{
  "input": "waveform_16khz",
  "optimizer": "muon",
  "orthogonalizer": "newton_schulz_5",
  "adamw_lr_other_params": 0.0009,
  "magnitude_pruning": 0.5,
  "adamw_weight_decay_other_params": 0.05
}
Rows from block 5 of a small CTC audio transcriber, named by matrix and row number. Rows with one number within an expert belong to one neuron, the router's apart. Each number is 128 + 32 x the weight over its row's rms, rounded and kept within 0 to 255. All counts start at 0.
After each expert's rows are labels from the 100 clips, of 14976, where the router gives the expert most weight on average: "strongest on" is what is common among them; "loudest band" is the band of the loudest frequency at the time of the peak. Only what is clearly more common there than usual is listed. The data: single English nouns, adjectives and verbs, spoken by a formant synthesiser in many voices. In brackets: how many of the 100, against the usual share in percent.
# router: router (model.blocks.5.mlp.router.weight, 64x192, trained with AdamW), inputs 0-95
# up: expert up (model.blocks.5.mlp.up, 64x96x192), inputs 0-95
# down: expert down (model.blocks.5.mlp.down, 64x192x96, transposed), outputs 0-95

# expert 50
router.50 [133 131 146 114 106 137 128 138  87 112 155 115 127 156  80 171  87 115 122 188  71 140 127 138  76 199 110  93  83 140 130 111 108 138 149  86  72  85 100  95 144 129 120  99 116 154 165 125 168 157  83 154 175 151 176 168 126  96 191 150 167 159 159 125  74 161 140 184 105  96 137 168 158  74 144  79 123 111  96 102 107  95 140 108  76 141  76 137 185 138 112 129 113 108 147 139]
up.3 [128 128 226 128 117 128 128  80 139 169 128 159 128 128 128 176 128 128  97  46 171 147 128 195 128 128 204 151 128 128 128 128 180 126 128 189 177 128 167 128 180 149 219 127 193 168 128 107 166 128 128 128  97 128 236 142 121 163 128  83 126 128 117 128  93 110  59 123 128 128 128 153  61 128 133  46  36 128  86 128 132 163 128 128  74 115 128 128 133 128 137 175 128 212 128 128]
down.3 [164 128 105  88 147 128 150  30 133  82 113 128 128 128 128 183 163 127 128 128 128 128 128 128 128 150 137 136 128 128  34 165 128  65  96 128 212 128 128 128  68 107 128 128 198 148  77 128 132 128 154 108 128 159 128 128 145 128 128  96  41 115 178 146  91 128  91 124 128 128 136  36 128  83 151 128  67 118 128 146 177 128 115 128 112 172 159  68 126 184 148 128 128  72  73 128]
up.4 [128 117 128 128 128 150 128 128 128 128 128 128 128  45 128  38  28 128 128 128 103 197 128 112 128 128  88 128 128 161 128 128 128  76 128 128 128 128 187 128 128 192 128 128 160 128 128 100  95 128 128  60 128 155 128  87 105 178 128  99 128  92 128 128 117 141 128 128 128 110 128 214 128 125 128 128 128 128 235 158 128 128  77 173 128 128 128 167 128 128 154 123 128 120 128 128]
down.4 [128 128  76 128  91  88 128  40 128 182  69 128 134 128 115 128 128 154 128  51 128 236  72 130 186 169 151 128 117 128 128 128 142 128 128 128 128 128 128 122  87 132 184 128 128 128 162 128  41 128 131 163 128 175  97 128 128 128 101 128 128 208 134  96 182 152 184 192 151 140 141 134 128 128 128 121 134 176  35 128 128 167 128  95 128  84 114  59 128 128 158 128 128 189 128 128]
up.5 [ 59 128 128 128 128 128 128 212 128 128  70  62  87 178 128 128 128  80 128 160 162 102 167  97 128 128 168 128 128 108 143 105 150 148 128 128 128 183 128  72 128 164 128  85 128 157 129 128 128 128 128 128 116 128 122  81 128 128 128  72 137 192 140 128 128 167 128 128 128 186 177 128 142 128 195 128  97 128  98  56 159  69  81 128 143  73 128 104 128 128 108 174 144 134 151 128]
down.5 [141 181 128 102 169  72 128  39 128 128 128 128 128 128 128 128 128 189 199 103 163 201 128 128 128 128 128 128 128 175 164 128  95 141 128 160 169 128  51 128 157 128 128 128 128 128 128 128 128 126 101 107 129 123 155 128 128 128 222 128  94 160  76 137 128 128  97 128 128 128 128  86 218  55 128 128 128 128 128 213 128 128 134 121 113 128 128 142  82 120 128 128 128 179 128 128]
strongest on: /ɑ/ (90 vs 10.8); /k/ (78 vs 18.1); /l/ (78 vs 24.3); word: clock (78 vs 1)
loudest band: 250 to 500 Hz (55 vs 22.4)

# expert 45
router.45 [157 110 109 154 126 141  65 103 155  99  76 188  97 141  76 136  94 175 150 161 126 169 140 137 162 143 167  90 130  77 158 113 129 164 126  88 134 111 114 141 148 138 123 164 175 102 171 167  78 155  73  98 104  86 169 135 111 175 105  87 121 102 120 181 186 108 121  78 173 169 107 164 104 119 129 122 194 200 114 176  94  80  91 177 159 147 155 110 136 170 149 153 174  97 148 124]
up.0 [ 98 127 128 128 218 128 151 101 128 128 128 128 128 128  90 128 144 210 128 112 128  43  71 158 144 128 151 145 178 128 128 110 149  80 210 128 128 120 128  69 128 128 128 128 128 122  36 128 124 128 128 128 128 193 128 121 128 138 104 128 167  76 128 128 128  93 136 112 128 186 128 128 205 128 176 128 113 128 128 168 128 128 128 128 119 146 128 128  69 128 161 128 155 177 128 150]
down.0 [135 128 128 172 128 128 128  95 104 128 128 145 128 128  58 128 109  58 157 128 141 202  97  44 128 148 128 137 167 128 128 128  84 128 128 111 126 173 128 128 114 192 128 128 128 123  68 128 128 128 128  79  87 207 128 129 128 167 128 128 183 168 121 128 128  91 128 128 128 138 128  67 128 128 128 101 128 128 128 179 169 128 112 128 128 190 107 128 128 194 128 128  89  85 111  78]
up.1 [158 128 128 128 128 128 158  72 128 195 128 173 128 128 128 128 183  71 128 128 128 178 161 128 128 128 206 128 128 128 128 128 128  28 128 128 128 230 167 128 128 128 128 128 194 128 128 128 128 128 192  66 128  62 128  88 128 201 128 128 180 128 171 128 128 128 128  71  83 128 128 128 128 128 128  73 128  61 128  90 128 150 128  76 128 128 128 128 128 128 128 128 128 128 128 128]
down.1 [128 128 128 128  74 128 128  74 128 164 183 180 128 128 128 128 128 156 128 128 128 128 128 128 128 175 189 128 128 128 128 128 128 174 128 184 128 128  33 128 128 183 128 128 128 128 128 128 128 128 128 108 128 128 128 128 128 128 128 128 128 199 105 172 128 242 128 128 128 128 128 128 128 128 128 128 128 177 205 128 128 128 128 128 128 128 128 128  63 128 128  98 128 128  62 128]
up.3 [128 128  72 215 128 128 135 182 128  66 100 128  91 128 128  86 128 121 128 128 196 146 144 128  61  91 118 141 128 128 129 128 205  73 121  76  19 168 207 128 128 164 128 128 182 128 206 125 141  97 209 121 128 142 128 128 128  89 128 134 128 128 128 128 152 128 174 128 128 128  95 128 128 128 125 128 198 128 148 128 128 128 128 101 148 128 159  99 128 128 128 153 109 110 128 133]
down.3 [102  85 173  82 106 137 110  76 128 128 245  71 128 112 128 128 244  89 128 128 128 128  94 115 128  94 128 138 107 128 128 128 128  86 120  59 130 128 128 129 128 128 128 128 164 190 105 189 152 128 128 128  62 128 141 115 128 186 128  80 104 128 154  95 128  78 165 147 128  56 163 105 113 128 128 128 119 128 128 128 128 128 128 128  80 128 128 193 231 128 144 161 128 128 128  80]
strongest on: /k/ (100 vs 18.1); /s/ (100 vs 20.1); word: works (49 vs 0.7); word: likes (47 vs 0.9)
loudest band: 250 to 500 Hz (46 vs 22.4)

# expert 17
router.17 [158 166 128 164 146 163 164 143 119 115 186 109  74 112  78 184  67  81 129 176  82 155 157 144  92 175 153  97  89 108 126  88 105 145 163 121 121 113  83  92 112 152 120 109 123 136 131 133 128 187  90 150 188 147 133 139 172 147  82 129 160 144 171 149  97 183 138 169  90 127 158 156 149  47 163 103 147 169 100 139 110 114 142 141 117 107  75 163 164 136 174 121 160 113 145 162]
up.5 [128  82 128 128 128 159 128  76 128 129 128 128 128 128 188 157 182  96 128 142 128  94 128 128 128  85 128 128 155 128 128 200 128  79 175 128 128  50  97 118 122 128 128  31 128 128 128 128 145 128 100 128 102 183 177 128 202 106 181  79 128 128 128 128 128 128 120 128 128  89 192 128 128  56 194 173 128 128 128 128 128 128 227 128 128 160  29 128  89 128 105 128 128 128 141 128]
down.5 [ 82  89  95 128 128 128 128  67 128 161 121 155 201 136 128 128  91 128 128 128 101 128 128  40 128 128 171   5 128 128 128 128 128 128 128 128 191 188 128 128 128  86 112 140 128  65 128 162 128 128 128 168 128 128 128  65  61 128 128 126 128 128 128 128 128 163 192 157 128 126 128 132 128 150  89 169 128 128 187 111  87 128 128 128  39 128 128 128 117 126  90 136 148 118 239 128]
up.6 [159 128 204 100 121 164 175 122 128 128 128 128 128 176 128 201 128 128 159 106 128  88  70 128 128 176 128 128  96 176 128  95  97 128 100  99 128 128 128 128  79 166  77 158 128 128  90 128 128 195 128 128 128 105 128 180  56 128 134 128  77 155 137 101 128 110 128 128 128  50 131 131 128 128  58 136 160  80  99 128 128  90 128 128 178 128 149 128 179 128 111 128 227  72 128  92]
down.6 [142 196 128 208 128 128 128 146 197 151  81 128 176 128 128 128 172 128 128 128 139 135 183  95 128 128  83 255 111 128  89  71 128 178 126 163 128 165 128 128 145 128 131 128 212 165 128 128 128 176 128  97 128 128 131  50 128 128  70  87 212 128 165 127 124 122 128 128 128 128 142 102 128 128 126 128 128 133 128 128 128 128 128 122 128 102 128 128  27 128 102 128 128 128 181 128]
up.7 [164 128  82 150  58 128 139 128 116 173 127 128 128 136 128 128  69 128 128 128  97  90 100 167 140  94  91 128  91  63 106  49 119 128 128 158 118 135 107 128  79 225 118  65  59 117 128  99 178 119 106 139 135 181 211 128 128 128  89 201 105 137 146 128 128 128 128 128 128 111 167  98 128 129 128 128 100 128 128 169 105 210 204 128  12 191  88 164 128 136  92 128 128 152 128 137]
down.7 [128 128 128 189 128 128 133 128 171 128  55 128 163 159 169 184 149 128 128 128 149 119 128 124 128 128 104 128 163 128 179  75 118 166  35 128 170 208 102 128 172 110  94  68 149 128 176 164  75 128  58 128 128 128 128 128  44 128 128 138 186 139  86 175 121  77 104 128 106 128 165 184 128 106 128 198 160 128 128  72 128 144 141  93 128 128 119 128 128 169 154 108 128 169 101 128]
strongest on: /l/ (64 vs 24.3); /oʊ/ (48 vs 10.7); /f/ (40 vs 8.5); word: old (32 vs 0.9)
loudest band: 500 to 1000 Hz (79 vs 18.4)

# expert 57
router.57 [136  76 114 152 153 144 139 166  76  76 104 162 158 156  81  69 154 162 144 131 101 108  69 171 162 136 164 111 161 176 109 181 150 142  74 136 118 133 128 181  86  98 130 147 126 147 158  98 178 152 131 161 135 120  52 146  48 135 152 117 162  77  96 127 145 138 124 131 131  96 159 121 104 142  54 195 129  90 106 119  84 100 120 172 131  97 180 136 123 155 109 152 112 179 153  89]
up.0 [128  89 114 128 232  41  96 128 128 128 128 128 128 128 128 128 128 128 128 128 102  73 139 128 128 128 128 131 112 132  28 128 128 178 119 128 128 159 102 128 130 128 139 128 128  81 128 167 128  34 128 128 144 135 128 128 143 128  56 160 165 128 128 141 128 128 144 128 128  40 128 128 145 173 128 128 128 165 128 128 128 128 211 186 174 128 128 113 154 168 144 128 151 100  68 128]
down.0 [128 128 131  79 128 179 128 141 168 208 101 171 128 145 169 128 119 128 162 128 157 128 169 128 128 128  47 128 128 161 112 146 148 177 128 128  57 128 175  19 103 169 128  69 128 184  94 177 128 153 142 131 128 128 128  81 128 128  59 128 128 101 128 156 128 128 128 128 128  83  88 107  76 128 233  94 128 128 128  91 114  98 181 128 139 208 100 128 128 175  69 128 121 128 128 163]
up.1 [ 90 128  38 128  53  86 176 128 128 106 168 128 128 175 128 128 128 151 128 187 128 128  86 128 128 163 139 111 128 128 128  82 113 222 107 170 128 128 152 128 119 176  63 128 128 128 128 162 128  40 128 128 128 128 115 128 128 128 135 164 128 128 128 128 128 132 128 173  53 128 128 128 128 113 128 130 128 128  16 128 128 128 128 128 132 128  71 128 152 155 128 173 109 128  97 128]
down.1 [128 128 128 128 172 128 159 144 103  53 128 128 128 128 128 128 167 128 157 115 161  37  62 157 163 128 110 128  80  84 128 207 155  64 128 128 128 128 128 183 128 128 128 128  72 113  50 128 108 128  42 128 128 151 168 128 128 121 128 128 128  83 160 128 128  82 125 121 141 161 128 129 128  87  75 128 137 128 128 158 134 204  60  75 181  72 144 128  70 128 128 134 128 128 128 128]
up.2 [172 152 150  55 128 128 128 172 128 128 128 128 123 128 156 128 169 128  93 182 111 116  21 118 152 173  68 128  92 128 128 109 106 130 204  96 125 128  56 128 122 128 128 128 101  93 152  68 155 128 128 128 127 128 180 166 201 106 116 124 128 128 128 128 212  85 125 128 161 128 128 130  82 128 128 128 163 128 128 128 128 168  96 128 161 128 128 128  53 134 128  56 188 193 128 128]
down.2 [115 128 128 111 163 128  52 129 178 156 152 128 104 135  40 164 106 106 128 128 128 128 128  82 128  84 217 124 204 128 128 121 168 128  52 128 128 128 128 128 228 101 128  58 128 128  50 180  92 128 136 128 128 128  97  71 138 128 128 178 129 168 112 128   0 154 126 128  57 153  88  83  99 128 148 128  56  97 104 128 173 128 128 128 128 115 158 110 160 128 136 128 128 139 128 210]
strongest on: reverberation (84 vs 35.4); /ʊ/ (64 vs 3.7); word: book (33 vs 0.7); word: good (29 vs 0.9)
loudest band: 2000 to 4000 Hz (26 vs 4.9)

# expert 0
router.0 [141 175 149  86 108 142 111 122 105 150 174 150 100 137  78 184 108 121  91 136 143 203 183  98  55 122 174  82  42  86 104 146 111 115  77 140 125  63 148  89 109 154 104 108  81 186  90 174  99 188 120 122 118 103 170 110 128 155 152 138 110 138 115 164 102 142 134 156 129  92  94 141  93  75 152  90 134 136 158 178  90 139 164 139 128 114  91 133 129 142  96 136 135 100 149 169]
up.3 [104 119 128 128 128 128 128 115 158 128  91 155 128 128 128 139 128 128  71 223 128 128 128 110 186 130 105 128 128 151 154 128  76 128 169 117 128 128 128 128 150 110 134  46 128 128 128 128 128  17 128 128 129 228 128 128 128 128 169 128 139 128 169 128 128 138 128 128 128 128 142  79 128  81 128 159 128 128 128 113 128 195 154 112 114 192  50 128 176 123 128 128 146 128  63 128]
down.3 [128 131  92 128 128 187 128 128 128 128 128 166 128 202 128  70 128  90 128 165 128  97  63 186 128 128 120 148 128 113 128 138 128 190 128  60 116 128  91 128 140 172  87 140 185 114 128 128 128 128 128 128  76 128  38 128 128 128 176 128 128 138 128 128 211 155 128 128 153 128 127 128 214 114 128 154  27 128 128  89  66 128 128 128 183 128 171  60 186 139 140  78 222 128 128 128]
up.4 [128 126 128 128 128  73  85  60 171 128 128  65 202 116 154 123 128  63 128  83 128 128 128 128 128 124 159 105  53  51 128  88 128 128 128 128 128 128  84 128 106 144 176 128 129 151 128 128 170 128 128  79 128 156 147 128 128 128 147 128 128 128 108 138 128 128 128  88 175 128 128  44 128  73 128 128 128 128 128 170 128 189 153 108  26 128 128 149  93 170 109 128 159  75 128 128]
down.4 [176 112 128 179 138 160 128 111 128 111 165 128  12 128 137  68  68 215  71 128 169 128 107 106 107 128 178  96 128 128 181 150 153 128 128 128 128 128 128  96 128 188 158 128 170 205 103 128 128 198 109 128 128 128 180 128  71 128  77 128 134 128 182 128  66 128 128 112 107 180 128 128  70 128 176 128  96 128 128 155  99 128 128  93 117 128 128 128 180 128 128 126 136 160 128 128]
up.5 [128  97 169 102 128 128 128 128  72  97 168  38 128 128 172 142 128 128 128 128 163 128 128 145 110 128 192 157 128 117 128  93 128 128 171 128 144 128  77 128 128 128 165 106 198 172 128 207  61  75 128 128  90 155 162  42 128 128 128 128 193 153  95 155 183  40 229 139 103 128 116 128 128 128 127  86  62 177 128 128 128  78  96 128  56 128 128 145  94 128 128 143 128  83 128 152]
down.5 [128 128 128 128 128 148 128 128 128 159  92 128  35 128 153 169 156  71 204 128 136 128 128 152 196 128 128 128 128  93  96 128 159 128 128  84 145 153 162 128 128 128 155 128 118 149 128  90 128 128 128 128 205 128 128 128 108 147 125 128 128 215 128 128 164 128 128 128  97 128  66 141 128 103 158 128 181 128 128 128 179 128 128 108  85 128 124 174 154  49 157 100 101 128 138 128]
strongest on: /s/ (92 vs 20.1); /l/ (86 vs 24.3); /k/ (65 vs 18.1); /u/ (64 vs 6.2)
loudest band: 250 to 500 Hz (67 vs 22.4)

# expert 35
router.35 [ 86  93 129 124 102 158 154  97 114 145 123 186 149 149 110  95 128 162 146 149 127 100 110 126 128 163 112  81  91 133  87 160 134 171 145 129  74 170 148  67 117 101 162 184 167 162 175 103 184 148 131 155 125 179 130 110 133 165 125 103  80 170 170 107 117 179 133 143 129 153 108 129 143 131  88  65  88 106 128 160  82  79 178  93 116 179  95 157 109 195  99 124 142 122 112 100]
up.0 [128 128  46 187 155 135 128 128  40 128 189 128 132 128 128 128 128 128 128 128 158 160 154 197 128 149 102 107 174  91 128  99  84 128  98 115 163  81 128  77 128  86 150 128 140 176 138 168  92 128  81 128 161 116 163 128  64 135 128 101 128 128 128  84 128 128 154 138 128 128 106 128 128 128 108 135 208 105 156 128 128 128 108 112 110 199 128 121 128 128 128 173 128 128 163 128]
down.0 [185 128 128 128  83 128 119 180 149 163 128 128  91 180 128 101 128 128 128 128 128 128 128 128 128 128 128 115  89  90 187 128 128  67 125 128 116 187 128 115 128 128 128  87 157 128 159 128 128 163 128 128 128 177 128 215 131 126  41 128 139 154  77 113 128  98  82 153 100  88 108  94 161 128 128 185 128 119  98 153 128 206 128 122  66 128 128 128 154  79 114 128 112 113 128  92]
up.1 [128 172  56 128 128 121 128  49 128 116 128 128 128 176 128 219  39 128 128  47 128 128 128 128 123 130 128 128 214 156 128 128 102 154 128 128 128 128  73 128 128  86 128 128 201  62 128 164 128  81 128 199 109 128 128 128 183 128  69 142 141 174 156  88 105 120 123 128 144 151 175 107 128 128 128 164 128 141 153 128 128 156 128 180 128 196 128 128 171 169 128 128 108  97 128 222]
down.1 [128  79 144 120 154  71 128 142  99  98 128 131 107 149 130 170 128 128  81 157 128  71 128 128 160 143 180 128 171  37 151 128 128 156 128  43 128 134 128 128 128 128 172 128 135 128 225 128 125 128 158 128 128 100 128 133 114 179 128 170  80 118 128 167  81 128 128 128 128 128 122 128 128 128 150 195 173 128 175 198 151 126 128  69 108 148 128 141 128 128 118 128  17 128 177 128]
up.2 [128  96  76 128 145 128 128 111  90 119  46 100 128 128  49 141 128 128 128 173 105 128  72 128 128 128 128 121 128 108 128 128  60 115 207 128 128  77  82 128  91 109 103 112 128 134 209 218 128 123 149 152 128 109 128 128 128 185  55 163 137 128 115 128  95 145 134 128 128 128 182 128 193 128 128 145 198 135 128 128 128 110  97 128 136 199 128 128 114  77 128 168 128 135 173 128]
down.2 [128 165 148 129 172 107 128 128  52 128 128 128 128 128 128 128 180 128  99 120 128  73 128 128 145  97  32 112 136 163 135 105  54 128 128 146 128 184 132 128 128 175 128 128 142 128 128 173 168 198 128 128 128 212 128 128 129  68 128  56 128  97 128 128  77 128 114 112  97 128 128 173 142 128 128  92 128 128 128 128 158 128 128 182  92 108 128 102 128 115  89 128 109 128 128 128]
strongest on: /eɪ/ (74 vs 8.6); /ə/ (65 vs 7.5); word: table (56 vs 0.7); word: driver (25 vs 0.8)
loudest band: 250 to 500 Hz (49 vs 22.4)

# expert 19
router.19 [116 105 106  88 163 131 127 130  77 133 136 136 133 147  84 107  82 183 122 187  61  92 156 127 166 129 169  79  80 119 173 167 118 140 164 129 101 169 146 117  94  99 123 132 126 172 125  85 154 137  94 102 115 168 125  97 119 170 193 148 128  99  81 126 119 163 146 112  98 136 182 103 104  88 171 104  96  85 100 113  98 106 130 122  65  85 107 181  84 118  89 146 105 117 134 162]
up.0 [128 128 158 128 128 128 128 177 103 128 128  91 176 130 128 115 128 128 128 173 128 125  80 166 128 128 128 128  47 140  73 128  77 128 233  88 128 128  61  97  76 128 193  93 128 128 128 128 172 185 128 105 128 128 128 128 188 128 118 128 128 128 151 109 104 128 128 128 128 128 128 193 128 128 128 128 128  44 128 174 128 128 194 128 160 128 143  74 116 128 128 128 128  38 189 128]
down.0 [ 65  91 128 128 128 128 128 128 128 194 157 125 128 128 128 208 128 128 124 128 153 193 128 119 128 128  89 128 128  95 153 128 128   0  89 128 128 128 128 128 128 157 128 128 128 128 128 128 128 128 128 128 112 169 128 161 128  94 116 128 128 111 128 128 198 128 146 128 128 128 128 128 128 183 128 128  49 128  99 152 128 200 128 128 128 128 145 133 106 157 128  94 128 128  78 149]
up.1 [128 118 167 128 128 128 128 128  66 109  90 128 181 173 128 128 116 128 128 128 128 128 195  73 110 159 128 128 128 128 157 110 158 128 119 132 128 128 161 128 128 135  63 128 128 128 119 128 128 128  77  92 153 128 106 126  89 168 202 128 137 128 102 128 116 128 156 128 119 110 157 128  74 236 128 128 128 101 132 173 137 128 105 128 128 191 157 128 110 137 128 186 178 128 128 128]
down.1 [128 128 103 108 128 173 111 118 128 128 108 149 128 131 181 176 128 128 128 172 146 128 104 128 128  92 128 128 131 175 128  43 128 178 128 128 128 128 128 128  52 127  71 199 193 128 128 104 128 118  57 128 128 128 128 244 128 151  93 128 128 128 128 128 126  67 199 128 157 128 150 169 128 128 130 128  68 128 128 100 128 128 128 128 128 128  43 128 128 128  82 128  59 128 128 121]
up.2 [128 108 167 173 128 106 161 114  88 128 126 128 164  57 128 143 128 128  63 128 128  80  81 128 157 128 128 175 128  66 108 128  96 128 128 128 156 127  61 197 128 199  89  82 128 116  77 128 176 128 113 128  63 128 128 143 128 128 128 128  99 161 179 128 150 128 128 193 128 143  91 128 128  86 128 128 128 135  51 144 128 137 139  76 128 128 128  91 188  53 128 142 180 128 128 128]
down.2 [128 128  34 128 135 128 156 128 147  96 128 127 128 128 158 128 128 128 187 128 136 128 128 107 125 114 128 128 128 128 128 128 128 128 128 135 128 163 176 160  98 128 128 193 141 128 102 128  87  97 128 101  83 105 154 100 128 128 128 128 135  18 134 128 100 128 123 162 128 194 128 172  90  48 128 128 163  44  77  78 104 128 128 171 157 115 128 128 106  87 107  34 128 193 128 114]
strongest on: /ɹ/ (98 vs 23.3); /n/ (86 vs 20.2); /g/ (85 vs 6); /i/ (77 vs 8.9)
loudest band: 250 to 500 Hz (54 vs 22.4)

# expert 34
router.34 [159 130 178 118 146  98 164 166 121 133 170  72 133 178 103 170  86  84  98 159 123 144 154  85  96 147 143  90 151 184 127 103  85 106 149 105 111  97 159  72 151  88 111 175  58 157  73  94 124 157 118 124 160 116 113 113 121 132 158 172 143 127 159  79 109 111 111 169  73 150 115 129 215  78 100  79 137  66 151 154 128 143 148 139 155 118 118 170 130  81  71 143 128 130 173 116]
up.0 [110 131  63 128 144 128  95 210 128 159 174  60 128 128 167 128 128 128 128 128 128 175 128  91  17 128 145 128 190 150 128 128 128  74 209 128 128 128 171 128 128 144 128 120 122 128 128 125 143 187 153  79 113 138 128 128 128 128  88 128 128 141 128 116 128  90 153 108 128 103 170 128  92 128  30 128 210 140 128 178 128 128  98  58 223 128 128 128 128 118 159 128 130 106 128 128]
down.0 [128 128  91  73 103 211 128 128 128 128 160 128  64 192 171 113 128  85 189 128 128 113 128 128 148 128 128  53 128 128  81 113 128  79 128 116  84 171 128 128 160 204 128 128  80 128 119 105 118 169 128 116 128 128 146 151 128 128 154 128 129 128 128 128 128  92 128 101 203  92  82 168 128 114 115 151 128 107  74 128 141 166 110  92  44 101  75 128 185 128 128 114 204 128 116 217]
up.1 [128 128 128 107  95 128 128 128 128 154 128 128 102  82 128 126 141 255 128 186 128 128 128  89  90  45 128 128 128  86 128 205 207 117 124 128 128  31 128 128 128  89  73 100 128 128 178 163 128  92 128 110 142 128  94 128  51 128 128 155 157 128 128 165 128 128 134 128 128 128 128 128 139 166 128 160  91 128 128 200 128 178 128 151  57 128 178 112  92 128 241 193 109 128 164 128]
down.1 [ 83  86 128 155 128 149 115 113  72 128 128 128  90 128  90 128 128 221 128 128 128 128  67  89 128 204 148  48  81 142 155 128 128 128 128 128 128 183 128 118  73 128 128 128 128 128 103  79 155 109 128 186 128 167 182 159 128 143 162 128 128 128 128 128  91 101 176  87  75 128 149 142 128 128 128 128 152 174 128 158 128  97 128 128 170 128 128 105 103 128 128 155 153 171 128 170]
up.2 [100  55  89 128  83 130 128 128 128  65 128 128 128 128 149 128  22 162 137  81 139 102 138 128 128 128 128 128 128 128 128 128 128 128 128 128 110 108 156 172 128 128 128 160 128 171 128 105 122 109 128 123  39 128 128  94  97 128 128  44 111  46 128 128 128 128 128 149 128 128 163 128 128 128 128 128 202 128 128 128 128 128 128   1 128 128 128 128 128 128 128 128 128 128 128 128]
down.2 [155 128 102 149 128 202 112 104  66 119 205 128 123 128  60 128 128 102 128 128  70  82 128 187 216 128 128 163 128 128 142  57 175 128 128 128 136 128 128 128 130 128 141 154 128  66 128 144 133  78 141 128 175  98 128 128 128  53 128 128 128 128 128 165 127 128 111 128 176  88 115 110 182 128 158 128 128 128 128 128 218 128 128 128 154 128 128 128 128 141 128  85 139 202 128 175]
strongest on: /k/ (73 vs 18.1); /ɑ/ (70 vs 10.8); word: car (70 vs 0.8); word: ball (26 vs 0.9)
loudest band: 500 to 1000 Hz (87 vs 18.4)